python train.py --model="multi-label image tagger" --train_examples=97500 --color_jitter=0.2 --moe="expert_choice" --shared_expert=false --width=160 --num_labels=42 --residual_init="none" --beta2=0.99 --epochs=28.5 --final_lr_fraction=0.05
Rows from block 5 of a small multi-label image tagger, named by matrix and row number. Rows with one number within an expert belong to one neuron, the router's apart. Each number is 128 + 24 x the weight over its row's rms, rounded and kept within 0 to 255. All counts start at 0. Numbers have three digits each.
After each expert's rows are labels from the 100 images, of 14976, where the router gives the expert most weight on average: "responds to" is what is common among them. Only what is clearly more common there than usual is listed. The data: drawn human figures in many poses.
# router: router (model.blocks.5.mlp.router.weight, 16x160), inputs 120-159
# up: expert up (model.blocks.5.mlp.up, 16x160x160), inputs 120-159
# down: expert down (model.blocks.5.mlp.down, 16x160x160, transposed), outputs 120-159

# expert 5
router.5:132110150127118092153133152163135180146090141152146078110111102142148135138131155102088135108107138117153149120141103136
up.0:123139073141082162135145164139122121142108098102114158126169091155083122094120107138101112148092120151137116099097137127
down.0:133123126155153085145143118152109103114138138122114153171123154129136158185149114121138119119119163095130098159151116154
responds to: grey top

# expert 12
router.12:122167130096149116127158104102077135078128108097169135101106128118104058164156136108105124180088134128119101113132128095
up.0:163140107146113109109135148152194145150104111182148102143137098142119137141110138144127123072158123138117134094108107161
down.0:132069099122100143176092116085073123113139121100141137117098142144150127132133125136131137163114127123127144145132151066
responds to: lying

# expert 9
router.9:128134153122131136100130102144138129098138134100131136122128131164136110105093118152148163148171154114104166105109141169
up.0:147112098125154133083141136148165166124173108154128108114151147114134114124111128147134144094120090123085121119097151118
down.0:128116135103095130106134126184111154142127151146177120119125138132125151092157174140104117128131110171136134158114086175
responds to: splits

# expert 6
router.6:092138152127119113165105119133080118154163137093145147132116156137126124107148130141127121133116115171115093138100108087
up.0:153102094125101174085083169135141134118156089104095129071121119097151068117120113136104116124139159143155159112186162167
down.0:115142123115131117147149109129116141168124149153144102149113124175081114132091120090143111101154145114155143117121098132
responds to: black trousers; orange top; pink top

# expert 8
router.8:084167118150161074117109120145119114153129118171112132126110140125117130142115160145119112143127105148114128161131101134
up.0:184101163104125132113125157054117113147179083117108139104103120143127157135106093105131170142142164175117148103123125089
down.0:118141120121146102124148080162125144120142164109109115142079141133100104166178095073126139120132129153140123112114112142
responds to: stocky; red trousers; standing

# expert 4
router.4:137144097128108127117135102127128112132112137132143119124122149141151123135151114132126113102089122158119123113136141083
up.0:145144119145108148125084141124160075090138110143152082135144120148160151136126114115119129164146134131130152144115124134
down.0:140185136141204120122139134164112138138121121095123099134135152117135126126144124121124144128134170127120156123110122127
responds to: green trousers

# expert 14
router.14:160111102143171177114134140117125127117118102146100131114142155139156128143087099083143085103180147085138140106142151158
up.0:129137108158130138149128064116115129123104134096129121177126100102130111123158140169157138130141126159157123132119109114
down.0:154109107122154140160121098157086104102112111153111136107164174169125075140103132102154077096176129133115161133129125144
responds to: star jump

# expert 0
router.0:085155093112133113128146147157120112117158108132144106142116115072102125109124147111133128086123071126135096166131151105
up.0:150175101084114147103144135142087091151124104138155105168087103125139117119118096143062114106137176093166070145147121070
down.0:136143124110123112129180110137113151139107119102116138126110144108159122117124112105123144136122128115167110111109141155
responds to: yellow trousers; red top

# expert 7
router.7:124175113124126135126093104095151092066145160170104123142105129108167139140165140127148132153112126163120155170120109141
up.0:113148101087101179132076162091157137107134138131158096147154102120149143093119083139117114124105099156153114180112133086
down.0:124102133105143125143148084162093165149116124134150109145135115149111128196166164106100118116157107133112159144157155149
responds to: arms out

# expert 1
router.1:119099111144145126165154070151138158152153160084171129100127122120116160120129157164125177111090134126089114133161096120
up.0:093118157103122110084131142090127130128123072092097134134149127132146128109147122126136108095120111159129099163112150119
down.0:149118132135120078158156149129082106153172166165144148128148134154106121157141168094115131114106120150119145179147117117
responds to: purple top

# expert 13
router.13:182114145104098118114088173120157110142152122130098134174125122113104131155111131139124147115140153115142127094169115126
up.0:159089088125107135127089150120147129159125126123119125158141137123122129135134081148097155122155127112125141108150143066
down.0:093134146104138145108144068137108124094105138121140122098127129140163125124146141117139117126094146128106117139110133173
responds to: arms up

# expert 15
router.15:131164145110172123155104148156127149177107152129119165159169101173092158123145149080126117135098110150106094158114116129
up.0:122121067169076115131108111122127118095141131098128128091129099102127146115132157145146154165179117150144204145158146157
down.0:145119133158124158119080176141147149119120105128092117121141076116143172132082130096123131146137103139117131123124159126
responds to: white top

# expert 2
router.2:111117100143132115184152117149116149168136118093136116143153128134139161134145133083127131121076152172151067142088129130
up.0:151134135119136142143126129117089100123150106151130105116145137128095136141073126146138095111094123120110127138151106153
down.0:136114108095126132095152090144140150096145129159110148157163068092107112116163127120127150104127099155140109136104135140
responds to: red top

# expert 11
router.11:074128163141127128109147167109106141127078124142149166096133133140103123129159121150105107158103123111126116123121154115
up.0:097101139093138114151138120152129123093163144104132170116105102140115110111126103135145174139120082152144133092132151120
down.0:116136169149136131105143157101128151133083121152121108110128151129123115143133119148150113107104168092140103102126114145
responds to: pink trousers

# expert 10
router.10:112128107099147135088144104120114157136120095124101110078121130096091073131150159131143136157097092144110127125101128168
up.0:162116147149103148115118215121173120132165122150123112130147127133112116107111126128145160128153124147110158130089131131
down.0:120164117130130123167127113089070124114136110106129114118082143169129093160112186143093078119106131113131174161097104138
responds to: thin; orange top; blue top

# expert 3
router.3:092120151138109092130156122148115108123138178135141134126091115083124095128140123107100143133089096138165168162095119150
up.0:168104117111091122104147120097096120112114160142130091120173141097194067136132064105126133123132098128146109149122129107
down.0:107123094072140102130153144084115118085154112128074125135128138128133169141142139165138090120167146152093137132126159149
responds to: teal top; brown trousers